Weights of a small multi-label image tagger: patch size [4, 4].
Rows from block 3 of a small multi-label image tagger, named by matrix and row number. Rows with one number within an expert belong to one neuron, the router's apart. Each number is 128 + 32 x the weight over its row's rms, rounded and kept within 0 to 255. All counts start at 0. Numbers have three digits each.
Before each expert's rows are labels from the 100 images, of 14976, where the router gives the expert most weight on average: "colour at peak" is the nearest of a few named colours to the mean colour under the peak; "strongest on" is what is common among them. Only what is clearly more common there than usual is listed. The data: analogue clock faces.
# router: slot weights (model.blocks.3.mlp.router.weight, 16x192, trained with AdamW), inputs 96-191
# gate: expert gate (model.blocks.3.mlp.gate, 16x48x192), inputs 96-191
# up: expert up (model.blocks.3.mlp.up, 16x48x192), inputs 96-191
# down: expert down (model.blocks.3.mlp.down, 16x192x48, transposed), outputs 96-191

# expert 8
colour at peak: pink
strongest on: hour 4
router.8:115124148108156180059092117131114149118161064149174151138175117091069168174125112130159108070121124112086131131137117120192077126070162093135152150184098139181128064175138189101123117128098163104127102164109162093176114106158076120165147128156094112115086158143106091086110104209085147108
gate.0:112098116110127096103152144155151089107196174146125182192167123142110114064094111084083154114024121086131132145141116137128074150197143197165110149104136113143106119083121173141140136109148096155145146105154140131091104068132158134148138100097135118163119160081061091112093136110157079098
up.0:179138132162127166054118132099126169148134068134168106108100088098160110134185165174204099157192093132119148131095101146174203139114074105106152115129129169151128165110149089140095123220142161103112112116122111138132151149103098079133143164180097140131146112189152127158152133217111148130
down.0:072157158137109100095092139038143131134111130122117124130182137094103152133084187079130105112139157110165119162172103110111081138169116164176078142113130128132162141155102090171115158114187140189178118125125140164114169142141171114150107095147097104137103161095151071084111079068077141135
gate.1:110115145080141093071154146115145128098109108088103097160090094117077134098060138104135103177071244130135113107150156080105206060188127092125107140172104074098106071120099151119114114094142147084181122142126101127107187149171134096162109107112100130091101163116154149108155123155086184141
up.1:089107130049126142134125094112157095167097057110083113151112042106095127126116115125155167206193165136102176140094168132164186128194140148173145111146145149132142141150207176083111127115107149105120182161112082165093130150179101114113132079165080101123143175176114132136142161163112116169
down.1:130132144108126181101096111123139177137093101117107169134098066169108116147175128122174156130113138138132136090136156125085135180119132154151126138091164152086112099109153188124180143103076100140113081142176111090092113156096169175146134097088161093117121164176089123087168150105193151169
gate.2:146088150148098106191087156119148140176149206110143145095127101163134080115123120139144128121116158125104151089188162119182167073157125126109069130136139186131109195151118132166103129159115154107129154131148123211170118076120125094129100178136072153192097116109082104115159094139090160160
up.2:089102111114108141044141128118128167104053126158115142079121132152099147197105118101233061115122127137091153126130134143052134079145126110174094121101104167152137183147120121115095127100103138085161145135099083162136122102159149144130110180144107106208134145115072103074139101122051175159
down.2:085100068130093096183165107133132123051141119106105015115101104138106140102125176189115149119092125103104044151131111099111111142144122141161077069153133082089106162151172093154160076112067096122131135138178136164136129131181109108119109112103084087090093105128091154096107084122070128116
gate.3:046164163129113138207082102051137142137090134127111122188145155134112163106137143144183146162117107159105132115121157139096067131112155079148093116123143164153102153161118112120146143110177156067060141141120144103037090082133103156088124127087123127127130107085126192129177060131080129143
up.3:147096139136069094159195145180112123161118118145105134110074181140089156202136104129209161135120091073073120084162158137131156097119174132156142141138140168051109167126134089184084139076104112108137150112172153166131079161142114136088093168133063150128132140083125118140137089076148124119
down.3:122079077150164116101109108176121114189138171120130128053154179186147106111062151096171134171128178173172140109082168058125149127194093113152129111153133096044157139084140125072092093108082043151130148088161168146108144172130175083120089104110166095173082109121120143121150112174081093163
gate.4:154149105125117156044114138122130108179119161121169133177154177099127119110115126151174100096085089167124125072132188123157071111094078184135071145113124146119044147161119097108210132138124161115196109181136160172184145096148126185163112128129090131104118046177107142117116129140153158161
up.4:114105122157145107171153083100129137122145108167098112176115080134127151159129148182056141119147123065098132168116111104096163108152187079158194123177137126088182100174220114199087110152125193136112096099152129067113139140107080103118143115160130148149083189137160094155098137129083126130
down.4:112061111135114127092157141120087134119154127108144183132159124112128179110163126120097126061098122105134126108133150073155110116062128067137115163146102107154125110126125132118143112123110143127104164130065193144165113116132102101153160123163135123133097126102122133145175136129159126098
gate.5:151114182128090164137093081138127163084086144045096104111111167162064114116143128115215109062132129101137126136117141206085070132116147110131122099104153169127154118093075099198117131085172194154122072117129126120109127105150134106134193190137153137150123195163135131113158077089164152186
up.5:156162165145083119154140106157104166071093196107103167082124101142135100140180123078112131116073114151177137172105147155075098163141121115125154074121117115084119138108085125133177117088123161096110159102194181136099156115111141097092199164151146077128174181150105107144128171149191115112
down.5:104127208099170140175153118083159103117097104124132070089105107119119127163152119142162082162151100155083173152116097101071127171146131160097125088144066113100150125094110137163156075125106149098111102091208154216134182153135193140080143150082129109183154118128068161086098133135102106115
gate.6:150116190140045183111087146120132106153113138123118100117198076127127182053125133130090099083151123098118138084117086125130182177086126090061206136123163133131127129101110153083116164106124212125147072172164138168079126113092131099140108123149133138159131115146099164162107120155085173224
up.6:115139111093199107133136121138152168137163120150148141138076170104097046150049171170192152175103094152130150118127166121138084114145151157120074141154121102133129167139172135135137161172137147102104145061112099096196086132151158136112171174141146065131097099150130150108101153141084132112
down.6:104197097139080173106090129102114167203132183160134159123143064177088122120124160107081162195124130143127116106079156151104169106111164143129188081112075126142147194161160132080133149129140169074161137122163113139183113093133089124177159127108109163115101147149130129167063138121159105217
gate.7:139139078135091114095130133146133104046170171169121135182171176137137149084088131078089136158063116121102106143123121127144069135089172168170131132143103175127099093208125118185149109114142156111138197105163104115097108081161155138113163145132119116113145169085103087167124109095172107114
up.7:120148139126136120180145139084146153146085145146149090085115091110146090118147175118117151118133115149149164120159127122145135145181115087128093128093123105117167138024135167058117134123092125115101080148074166166107133130110132117131100110114092168163095066170166149030153178170114126153
down.7:127187149122157126133087178147150141085096162120094085096128149066145121143126080121142107110168082044110117110158100188089093098171117145102106108095175095124130176117122079212166133102117141102142147135164097166150084160142184156106086124140113138138091080183131096128179169100100136164
gate.8:125162174135162081171074138085153157073145142078121104177162154067193183161147091185111144157133135133160150151065073146095129223108066205086103119091122156148124164110094148136158195123131123102080143146179096137105139080096156176142140179152086190121149067160097077175122125161128110096
up.8:140126115110184130050115143123164092145114183109137124101109180152175106131081124112141119147159132170072149113153169125112069094070128108183166139135109129088167167172142114147112112123160094146162031096076127117108138154160068193103143094097113086047116106156094168044140115074123145118
down.8:111125142092167147123130117114113160166160128121104138096124083140091139059131098135166187147148166107017185149138123124111194135135126107124133096138155175139087140105181164111156120088125106162102127144106107165064125145128105150136168122083123142123155132189103150186056067107103081195
gate.9:129129096138111095195048150153108090096143124138132108112085225143132097164150107209113139118059098186108094083166109118138079091092066092126127118147105105129112057184140108161206106075144103097153132132170104149143086157126136196143107173095108169110122123134118127109133138040164127122
up.9:101114149124132167043166110094132157158111172103164143128194071121144176131064149042144143120203131034138131159093144155125165161167193157105132140119154139155143196088118118108037118171136143185099117148120144149109149084132123107138129102153123095141115113106107128131135094141073114121
down.9:087126065147068120115127141129101184119135160096179110104148155109161082137115152108150116179164105148147074113173175050046131070167174109166111130118080151146143126153121155130133130139125107184149130120124064154137094147144133129133239115189089143135095112144151183129174158136061090120
gate.10:092110106124116147153120152104164143157088140116156120102094184170103109093121154098105153167105131142119151155146189117133161122041094146146106162128089128108110134184208106135075160094181105115098204157181062120103128148099088068156168086169134122183100068130170103126060123150116140057
up.10:159083134081115130163160147134117177148102122171138140100120201168057166143125097132131182156079104159129120122104135140115167116124125184136132111106140153168105129206240129179130131106138157088132162174153096109100070108101097119106125132178079126128140181143083094129117071098134121098
down.10:140143091111126137149094175137143090126119135104102123146169116135132120087127150116173070086105171106123165074144110059106095152152096106130109114124072117172157117101139132041104114169113109149137116196123140141153135102141151130107091065089114150160147161116212101100124087156066127140
gate.11:121117132127097105139164096138129115061175160151178095171123098146134104043124156087061122117171182169116171126125084101119148114113163127096071116148114122152133153171140164152140095145117201136142131134117080099073118072103144094141180111122164109120109201074118121179132160140178137085
up.11:099105139145113134091130136107164168097156143200158112165203158160142132055115176137163142068129113136069120104154097150098069103085139173127105134116098221186113090168076139092138122133147180157150120143131077167118133076181051142127130122125131101127071203116167154090135129095097164134
down.11:117109131098108159131169111137084123118126154119135152126092064164118087121170159086170116142189195145206136116113127089126154106099085123000158107139158087095122174092108156082105136165133077150066149158129170132128154142094111092122146133152140059161170121154107147121178134187093104126
gate.12:116125099101149127202118062126121104126130103093122125183083181153122141118173188104031138153186091145116140102160050155101133141104105152156118120068108046111086173082112146145139083099128127113126240174161153160146096143064163125127109129138149106114185177121128132134147157116146122159
up.12:136116160143120158063131184138142156135123116155131119102169059120113105111075074144231120079084129105126120155084195118168137074118169138103151147181166196151150087190152124095115166157129150124129054066105127098101163109180077125129151132125084173140076088141126129096131112116106138082
down.12:107076137158079139144185153091150126070131082057059096083105217127157113129049151080144145098154111115111171149161096148097152133124121172145175181106166114132148173105114132147175135136132136139059176152133099167087140122128180113137160099153154139142152151128120151177136070095186147193
gate.13:111059144136116131107147121135108111106085169107127140097108112168113092132143092090071133130148108111164156114120102110107114045159046151083149107104097159135128196140131133153167126127138113151109149130137153138157142161177162077076103189126133118092200105095119108131104118073174166127
up.13:125183115112139118116137128130136157120151097139128119160132139094138135123092129138141136124102136139085113141136170137116096176025194111164101128150170091109147055136137101129121122099152139130146119126114079128109109091130113186184173072146124105162047132116164114161152138196096068125
down.13:104155096085076122154168176075166116125089119106130128108103161082163093091093126149118145174074142146137104054113166110067105142144109212140133133093078147136131140113169130123115138167171168141143154129088067159067217175158127166129083109089153177100145125153163143076143074098107142109

# expert 7
colour at peak: brown
strongest on: dark face; minute hand past 9; minutes: 45 to 49; minute hand past 10
router.7:169157129150140123152138106108116123084180177139190114130168090160117094110141175104046125177050143114131156074098100137107098123172120140178098106133096154120136176064178169155117179120136178142138184155096136120099125096133125083067099179080089105082110151127156100100135115076139150168
gate.0:123121122100139091120139142126137120138209054122070122142091106065074162160169144150165137115132165136104080149157110179136163176170126093119119149132119110061131086133077174114066172117162096090195027095097100088142135170111135125158141121111137152153150102126090149130190118121122213140
up.0:154182177175165151087102132128145113148082118083216150108169150117075152088158157167095117105092128100118099142098165070109093193146083150067140155157148075127126160116125132136195086187131118086117061130137157183163176190171103099137145125153083127107128152126142115133179129177138093134
down.0:136087144155060137199066126093137136174136104099117116131091083123103129163161133134122127130142072182070146123079216080123179151139138079135175173133134157072149111125101098147089167118161182104095172127097104150146062147139187127174176066108168152187143043096180126092121144132126126140
gate.1:111102110121141127186150168124125135101089162111119157054110109167075109130156110159105160141192143125114090127131084114172142157175113148072163143172150155163131190111216200118141184068107118127048167114131123093083136128119167136121117184117179131146132127122163092152145154096106143146
up.1:115109115119144128181160165125119144113093151103117156053101121172079113135150113159099158144198159116116097125131098114172155160188118152082168148167152154157124180100213198116137184055105119123050178119137128096084133139122163135124114174125175135131135124119168094146154154100105147153
down.1:174126168099176151123098159191091150129161035150126168138132096166138111159113135178138074124130201164172123133044134133103188122109183086144172110114161130132114094121051076110138107115189069118178080119166106110109127125109108108189201113171141145105108091140065144146132118099150119173
gate.2:172083142114036105122119126140130113191145152123133112173155148170125177164175139126148152110209130132122159137092068141101115155189133121132110155159144162144093202111131122161126121128152089093143093116162133086047055098055094095123160144121147109108110134134129130140124067065132123107
up.2:176098164106054110123098122143134126194143159140132110155154131157112161147191115122144141097231131123130159129097065159118139147191122150115114150150157155150078217127125141135120119148157068108139068120142122085055063107054077090120146141127159103116119153135126114131091069081129143126
down.2:150123163147112134111083057116101132077199094096121144133105165147111132232128123153149134123120099187065130104102125172094117137148188123162181169109094184096131185173147094135164113094116100128114124077215105102069067128085133170120208201150147074068137122155080176094140168120133160183
gate.3:138138116129224115138197141107151087171130105102136106060149057143158070100139129131099145085098105124112144130089130156149107151075156097079142141119101121172128127159178149148169153163152111166119155138152073130064150099154112101137156167128087175194109053122097118129055108124122136189
up.3:089186097074129123111161145102114092045076108168129115121140136144150145060113094183122148146161108121154102116167104107166147105168132156104138148114187106203086151106109108099134120134139168088145138171131116136028117092156183128144070073130194143112176081110107128089186190132158139060
down.3:137128133085075139112187144111160130151084094091164169090110122204068120138129147110189136162084080162166073122103102175221119128141139174125100114152186115100171030137095097124195156145151114118116134179126077138149146132147117088100121109132146171176175107126109133114139107081125155117
gate.4:155185143117174134131204167141092096143099160137137129108107131134171098109067062149078131151137120098141098120117158121133182089134091167114125098079204088143137124128104120072140135125080132151076054123107145115141164069096145173111113094160142141150186100128121139118128097137115157089
up.4:124069088123102125105038112129164136136137096145104133156137136123077149147189190096166145100113138148125145150141103134147071132131156084080105146173036149137103127101173141176123118138182144106155172134147113139158074171147110077150129162090102124110062163110150110159121187151114098130
down.4:160151153135130164147084162123140123181130128106112148143092083120160087113124127126125112141135162174068101111132174136069206169133114098169132171098168132096137111205111190125097142121117138114131110130137110140160159127138155126110125105187150117183180141178106174141127104122116139177
gate.5:054161120134136103155181183120074174222090141107178120117149101131096098143122120152178157148098112106155084151111182123059111107136135179102156133163130033132183125171189108133152160100130064085135159107080146091184163178167083156096162110111075077114150108150143061092169131119155110093
up.5:218114129115170160103118039142172102077148102149107117188150160134165134138112130108059063086148158103102176062150044132159148107107173055153150135071101161141131097134091151146103100137136196130144098109156075121116085125102153080158068104140123180084106174117104189108111105123131150145
down.5:178131136155100097095101095155129165112194128161150126150092146045110145133113142140146165098184145128092037081162162179113131148161122148170125162114159146173117117081197136143060148101144149168100080170134099172111119106100089149156166103166122107052050165116109107103114101183139174135
gate.6:162154114096122123141136122139102173135189051158154143119108125116128182177130109211214114092110117165082082112113170118163074155085146151152168122117147146160095088224064169091137115176087086091150108098164116121119156103146080162122129127173079099110122156121078136128122069183117145103
up.6:091101139157138132136116139109154082131064198106081107148137127134133083072121132056057155167154137091171171149153082143111175097179104108117098129126123105104153166034191085171106144078161172161110131158082142137145077138111183089133123128084168161150138079149174112134138193066129118134
down.6:199093153105097116090156115150117119118183069176096169180164107141143136106090099101157145147120188132140127101098167119176087136075112144132129158120131145152116107163080171142117138154136175107159136151125139150157072143187166124133118127144063129113108165070052113163136104162164128076
gate.7:097154113108112080116137168107127149158129119147139149080123108194067122127156086154182142162154142096141147136131113130158116102086102156078130126127147161166143161179140102104148120065138167088115153090118139167123136126132077106131083119160160172134173096104114094145106083130141156096
up.7:163105149144128166141118101137138104089108159095107095176145156057194139106093182088079121098125113159116105122129159139116143153156160096171119131119122089104120103076123147163113136197130095172143086156138112099119115110113186145130145154110083103130082146151150162131134171133129117154
down.7:123082164148115138126104094111159135138111156152129121111056098158081106184136102098174104114136138186128108157104112161070123082147158172141058108113130141143142098143120080103183104058114132140156084115111136173175100136120068142148100101139114184200075099098129171086116156101088097146
gate.8:087130137180169178081086117155120125115107145119111115101143125088184129138127171117129118214046218119166147137131159119122148085174137097166112095102097107050179094075211144096127131133149118127120086153101143131185161182161111071120168066152100125146123148198121147171160162094173113191
up.8:055114146125123156251162101161102121084141130155104115119117121125156111167140111131156140174076181129149141121131122175175142115152154162096127105136145146137076149122098176130142126086143142124155159137094110126175164142161071165142130099158143086144108162139097110170166147196141098118
down.8:121138116140096145146078111109140093105134056120174177120135112086093141148128105129210101094130164163176115120144135083109131169086105161201118092152131133099112141131158115101115130138108109134082141144148107182095185131125123100102145102153206133062109101077161088178175160116115123111
gate.9:131156111153117099120112127112147054056187133098132155131060173137148154129102132130053151137099129085119163122130126155051026022126112105137097184142152107103123091187120125155096129092094077096103128138089115095141153108149098133141145119149130154168167092120100132134162150138137093140
up.9:175175113176186139124105159096133147064140136123145139165100147103107133150184139182070116116088162164131127096137079127064143148118111184100123133133115088143122157151173104118172137101093142111090142178148110112094126111133111114147094129114142127127136059132098128111185142126166121101
down.9:145171156112102173082081148122118147074101115104142106141142130147109123123144105115159073121164188117122123127159135165114079079165121101110093185089122108144166115109118107202153120097121152121106096103092170162105165099077179130083123086129086191089174154120111087123093166135115174109
gate.10:144156110130081123144149119123094168119126194102124139103117159092144096130132163174118125141121090178119091142153185149173074196070162114178189163133155151064098113160189101157091121137175112081139173152172133142152090177088192157131143156089089144082142103170130150136115135103131090119
up.10:109096158138147139132141135131164101127124053146132121141127116162131153131100072094115153118117146100119141133105111120087191066180082141069102086126110103178159118117068163120174142129075123168075110108085105111107161095182068126132123109167167080171127170076115115143116102159129164159
down.10:153116140147095159163040139096133084082177144116068113154102159161107111099127183145053211111145157133107096079154179091119143111096136124159145117080148180093123104153142215156147166087137110094123143206148166164157116191087132157126162147106080105118107153157068158123112128119146044171
gate.11:113102140141105155176072125116132074096120196145165119159155190137126151090146130060030161071112107143133165078118121116189132153142121142121105122121112143110100136096158132179124158131116120117096167136106152146080120149096146109109146152109100102133122126133136112140135115098198128169
up.11:107151100136162090079154152140131148150137094112110137086105098138135098139107115165210084173125169110129106171138155150083119078092126117136132147142148092152161094188091108108144116112125154137160104116141108117186147144168145161165091091114122138144139133105131129109131154168047154112
down.11:075145103127112131112130123099135103186091107150102062162141149139175151096129091107095118022101124126187100132141162206070088109177101134135085070127102059155165132139110131122139126121106131143106182141136119125123105109092133154167055108056124116114111149100152077111105149145186143162
gate.12:104094102136127118141146151156146152179096217190162114149112146151089123134190147125066167123146054088151159116140083129130132134121076168065146127130118112136093188095161166136132176129149172159088151172132153179093155123115142113117079163114162086108076155114150100193127093157174167096
up.12:151171148120154143134116108104116103078150027058099141100135112099160140128066109154209081143125189155096098137122160135107123144137177077172114133117146140113158091125109082118128071113114081083170105101139117084166102140145134135138189078147100182150164084149101160057139148106082086164
down.12:109126127118165167136107101100198112185088157148121047124145146127183107124117136087132110145130111119120079173158105154152134154135060138131079088175145176130164063131193108121111139151154149102174112122078122138160181112130107122170081103072109166141079138131174103121170151128073100073
gate.13:131136097081135062112105154107151116217112085179104139142149091147093155150164123089160128205137122176158135142101123181141150106211067168166150141139198159094137209119105161113119158143128140081107109116088105132089119157110184127132095074140124109066149138146152150143199165090117182106
up.13:113114181169129175140138147128118149037182173079157106117102187097156115100087123188076131078108095075099120087157133086126136130054185107087094110118123099135096057114175110116138112104113132152133136155166155155150157102161089140136145168151111122202116095103109097124069072163142069147
down.13:199099168113176132061128137102167141166100143110161103091219138165134126093139164122157110130133132174112135144148102091162101123133120099101069111089149163123123106070102157104184121135084115128191122101074151154127110146106147138145095066119131135119118103096171160098135159095122137109

# expert 12
colour at peak: brown
strongest on: dark face; minute hand past 10; minutes: 50 to 54; hour 10
router.12:113102132106145150127160170099168156134157108152171072086180100141143129082127216158084176139147126104119151092125055155071107122135103154160077130162102137064155148092180135083182098146074183139159179135089145188114137147180111132138080071160105118105099117079152181113181168108110140139
gate.0:124143085186135136036180128104136100158154121134181126155111178141085059172153107159184179148087149126121143118111177145129150179099158134164090117132112115152148117128180168135155118074142175025124228129143123143120157106104189167147149128122112129138164092141120103109123162114102178128
up.0:145151147082113100162087146140104172053089131111115126106129056115184148104102124093090096120139083101145084155142064110117103066137091131087151110141143129145136126069095047107102119179121025211125026108109130133160132148154048097127122112144155125149073096120151135137148098187129126094
down.0:112088168147156140148098143106136133125181151091127158128138141132147107113152153125088103147178141139088163136111137096161130125138142132177124126123128176066159154173142169093163134081102127129131102129126163198119133143093144128144190080104153107165068105130063104108116213109107124163
gate.1:162206089074163092149128210126121098170125065118121158125124089162098118122068098163134114136161104097147160096099205116105092125102143118098155144125123106107145072125137127107137151092138148080126126120172048112079173166105141036154114133096168163089104173162105105118139084130174152164
up.1:131199061118192085132043123149104123094150148084151153133116108072079077118138101155086108125120142148149118114117142120105146104157114160062091126072106056187145154097134113130167151148142120151138197112163128095124165149098183114150099111077209102110097163151145137165197179103131139146
down.1:127130133135108099113159140160105161138115159123123142137201107086087135110133096117126129088155133086103093127141203150113119150153096109123128083082123145120108198155071183121154158140128099165091152129164111170156139073147094138141104058154089187097108140151157166148187132130112128174
gate.2:161172152123130121064116123128109122113116118122110117166098117135127186140134081137114089109160139133126117135125130145154143088208124140142116112049167084094155101133087116152116147112111154130187121173134130135215087126108116133121128071182160146128148097137125181065119151035083166186
up.2:090079103129151132185138120146144101120157147150136138095159141115137075122124168123155162144118114144131136133126134105144105156069142098094145136202084157155107156115167136118111094141142086128089145074120119111054178125133137123140139181100095103124106152114126089211137092240168091079
down.2:126162125177136141148054170160156136113163128134153148167154155160151129115106092081086032077140153138165170105138140145180091099112169130126074129153186101160163109073088112131114131117076126120113065108133122162169156070062162127116144053120112144155111144099122158159114149109129152111
gate.3:137108095148152125091094150098175108106116170171097115177130058148121081062126133102040137155136118109163134123114088111118073118185152158163105126099142123197127133157118095157112135081139177129174075100089155140126071108163130107112105099162104165151141131160131108151096187115112148143
up.3:137098100140150128073109146100167109093108155179093120167131047143112082079126129104045129152137135112168125137120074109129073122202159154158118131103132123206115129158112093150106124081149168124184095094080157132123067114156126111107127103183108157145147127151132107157092179135118134131
down.3:121029092149147157098208143146108144120110090129125166083196093126153124125076110090129153158166143146146149182114130086147144190117127123116115155109050166131132111133111161156094131119134155182105176092133139116148149131137130142180136141154109115136143114055078119117113178151119082092
gate.4:131139159106092154169165134160100142109118043124097149122053143117107142132120122134154136091098069146115116137157123171187179093114084120116181161111233145123087045106098104107115142143162041079142107116130143087101022142119072108145174190113102142151146053114090160133121099134106122086
up.4:139092082138089184147130112167111145145106090159105140119091101161100117174141121137190098128102113151119076153142135119172051062143159099168194134145088173192117105144147110159083098071130110139169179144172118123139079210127108181129136184084152069138135122129085122196124085123074103135
down.4:121124106130070097189150070114121164207135121116167129104061151171116130102136110166153126141141137158120172132184126162176144094093150154132092117126124171142125122148098144120185116113097111098071145104121067110134175091172121102136205126105064125175174138114059105108146107084113162164
gate.5:086133117154114121075168143145132101195139116124152114124194137123154092126076149025079100111138131149136182146068158138039102144088193082042101152170114072095088150157150117111135122148151147068131105104132123158179144172126126174110064142107111124104104145133174150130082114065148156171
up.5:113137100130122105079152136137127110160150090153138121086182140134139108105043106059106076143092127164136157148084173140081091086087143057051150147150141116061121160203146112070141077169119188117111109098098127168193184159133143155118044143130102121131115163107145147110111100081163183134
down.5:156096130087137081136123132096162145187123140109089173124110049158075122134118104133144169192050083092102119124074093175148138132134080190166121129137140140068126093126100173119134139154155138159117131126121120129178148110114081139136150077091104122098141105127096134148129110143124133085
gate.6:134128157138143159125111174112126090081138105086171112138096171138110149107152163181173120090111110150110092114156088094061160110046112131086185117117111114156161109151150120068168140174116119097149037109144078112170138162147072148156183122150102082109125101106137171103104082107094122079
up.6:129161096125170128150139108117138139147094137183084121168175109105144098123096129132166094189095126154136127101133091133193124141130156094151094153127138135123109137085091113115142118134162157137120201122137112129144136171141236125136136119119085222175125071139122119127133138150132101141
down.6:093161132105100147088057142086148102116082076134159147174150063177112132093107116098159144093114094150141099142085125109139169118102097042101145195159171040169117081137206126144148150149146143116108112131145121077112138116102112095138103172091090108159132096098109123163119103103180157116
gate.7:109093122129130105190136114126157106166145131108110122116138124130140179133131169095115172104123159120089171135069135176187105151062133107091147122143142148057162147063075101081128121148103115057105120147176141093038072053099128100132150118150183146138102123099175112089106131160072128113
up.7:117090211114098164117095095152121144143149091148100144183134119143122117142155109177094187143145118127112101126124177086104094176145169107161130152143089174142103159151124130202126160122153145137123127112162130126140105144127127131165164113061143056104110168151152142162100200068136121110
down.7:178065150161109141126170086145113118147172085131082131131123079127125114129156104129118132128118180108223148135084092171131134216107177109114090153127063147134142165081125076149126138134089100088063135084120178115110164127172183104103152195169185152193141110149137088123101164123164141097
gate.8:095124157101161090107063115153139198084117164161137167126145182105161153167134110092118070119144159206166105111079150149115140157126146164138118106165088177149130109159141074117112104107152156134158132117147130100141118112093155180102171188073122127119085181156180118113124116146105125102
up.8:115105123146094136135061136129134139053090106118117161135152141121197135123174099084111069129133102178155105126126165099120115070154090170129093129143154107142109133149142118140059107088132089131166142087166079110163180065083182137112094158064077138117115156138105086094174117197099170071
down.8:217144098148112124172172152090130123132175122113104100182103141183115124145110181134109149136093099165168083085125096129131173110122166132204188095129085113082123146149108063178093175131078144191086149088088159159152126096098141142130143194121089121099141120103161120126116151083163115104
gate.9:115142110110113148091204139133155137112117156163144101126106145082162093110131125183145128137131142065105104115144077098129136095134109111125145096089088031122142197129187124202170085104108187067130210124108101121088114123107125132140089100224174164127126112150072073068138167121099155152
up.9:081148146062093104131121126168083059103099122040121111060153126125144068187161108140142149125080135147143128124098145143104136109122110142099037121125111068112155096075170082141176071067141086152084145105138144187149170091131130124124128109115049154164147169084168136128155093153167090117
down.9:098089139124139119136146117132104100101175162101154137069075119202087038115073091162138094104114126145111115120119124187099135104107138083125066142134172164095111119101100158114152114112122156161131125098100163148098143109116070091157171171157147151201169178097069186177163135088138098128
gate.10:178108140125121145076137119144114162087150159121149137134250121090077074137115168100148084097171176179095156121132097164139138134145143071151133087138101168145120165115149109107136139118124169099143099104115114181168101076093131110121119157147125174131141137143142156129098119125116118148
up.10:083143134115122132138148139125172081156109082125130116106038115143160202144159067189128177154102100105134105144135137119116127138109133151148123152161132141095137082143168188109132115139103067159112134142155112078091152173168107139106160068166095062159105155100115062117120144117133098103
down.10:161155114125087074174098050167034155136140118168119103124144130129093112145107104095141097191161149133165144114107170138111152131175155127135147173155111125094105178131170143129121104166158188126122156117131119162145121096072179117158109143188140110192164135154112166130094126143149198181
gate.11:123125142103152153109140149155168145135146124128127131094175113099133099157075165182188132095135125098091134100125096130121104205195144137188075169168134127122091078174102165106140135125103122128178037138167103137162097126128163175126108184126098112161105080165115161108132088177055063194
up.11:131123154149152095174062141102099072135116127084053117143137130132130188169162125120114108140122114158154077161095136137098168100104089115091181077110161176114133172137097088156136145145160105045115192143125137139105170185099154119158119078149161105092182144132114112151199115070171134103
down.11:141070134111072177103184081163102162032106186158154166111111135116065119097111152114091119110113178104146126120121139125165127138086111086129123159137137155165106131142094149122132158186171079136103101125089124052071115142121163107069118152166163102073140148117116170143147091164158171068
gate.12:154182148160108124076102171148124146146166054117166125175191123120136119116088125116115083112159139156104106118127072114125177106117135093146101122163190102083160087195159131170166126179082126166088190114166106084146167110137148079142115068171202107129148144129151091139130132152199180189
up.12:146178160168114107098107100147106152132111081152187134159131089161141144126124128047129129109071148078140132151103131115170119083047119110102082128066178045155151014142118112133129171120111155191127147107064156129159171138107174105159087093118159159156118131128101094118145119139155161068
down.12:129143166153158163112102183142119126209111189114150164025117068122095075153127145124190135137165128074137084110083095168098177098141104158125127075150110090113120146133130162088125165111061070168122131106138156170153164130167155123101061159119137115110154049114151178117103163092051105118
gate.13:147116126104136108099167121117164163150150041138089148127133112139067155169107092149177135127145124126119139105194098117142107130080179105143120172140123160110130136066155102096124119108058205058086146185105103133114135154149127153128091080126092099121143130113130114081157165131105158066
up.13:125169150136153127095178095114143172158116070162103133122136130156065103134124107094151142125134081149154138109149082140197146122086096110124100137115110148165101110101151110081176145122098240087095137177056173121142101175137189136129108118098114091079115110128163072088137120111130154104
down.13:151176137076156125109081115137108101181151095129072126134125108078178135182097176165168112196069073118130112133136164176109113114087125118134142123164077117047144082125174120111117098132125206099182130128123159187118206116160114146110128119155147125128135132149141131140117115120188137149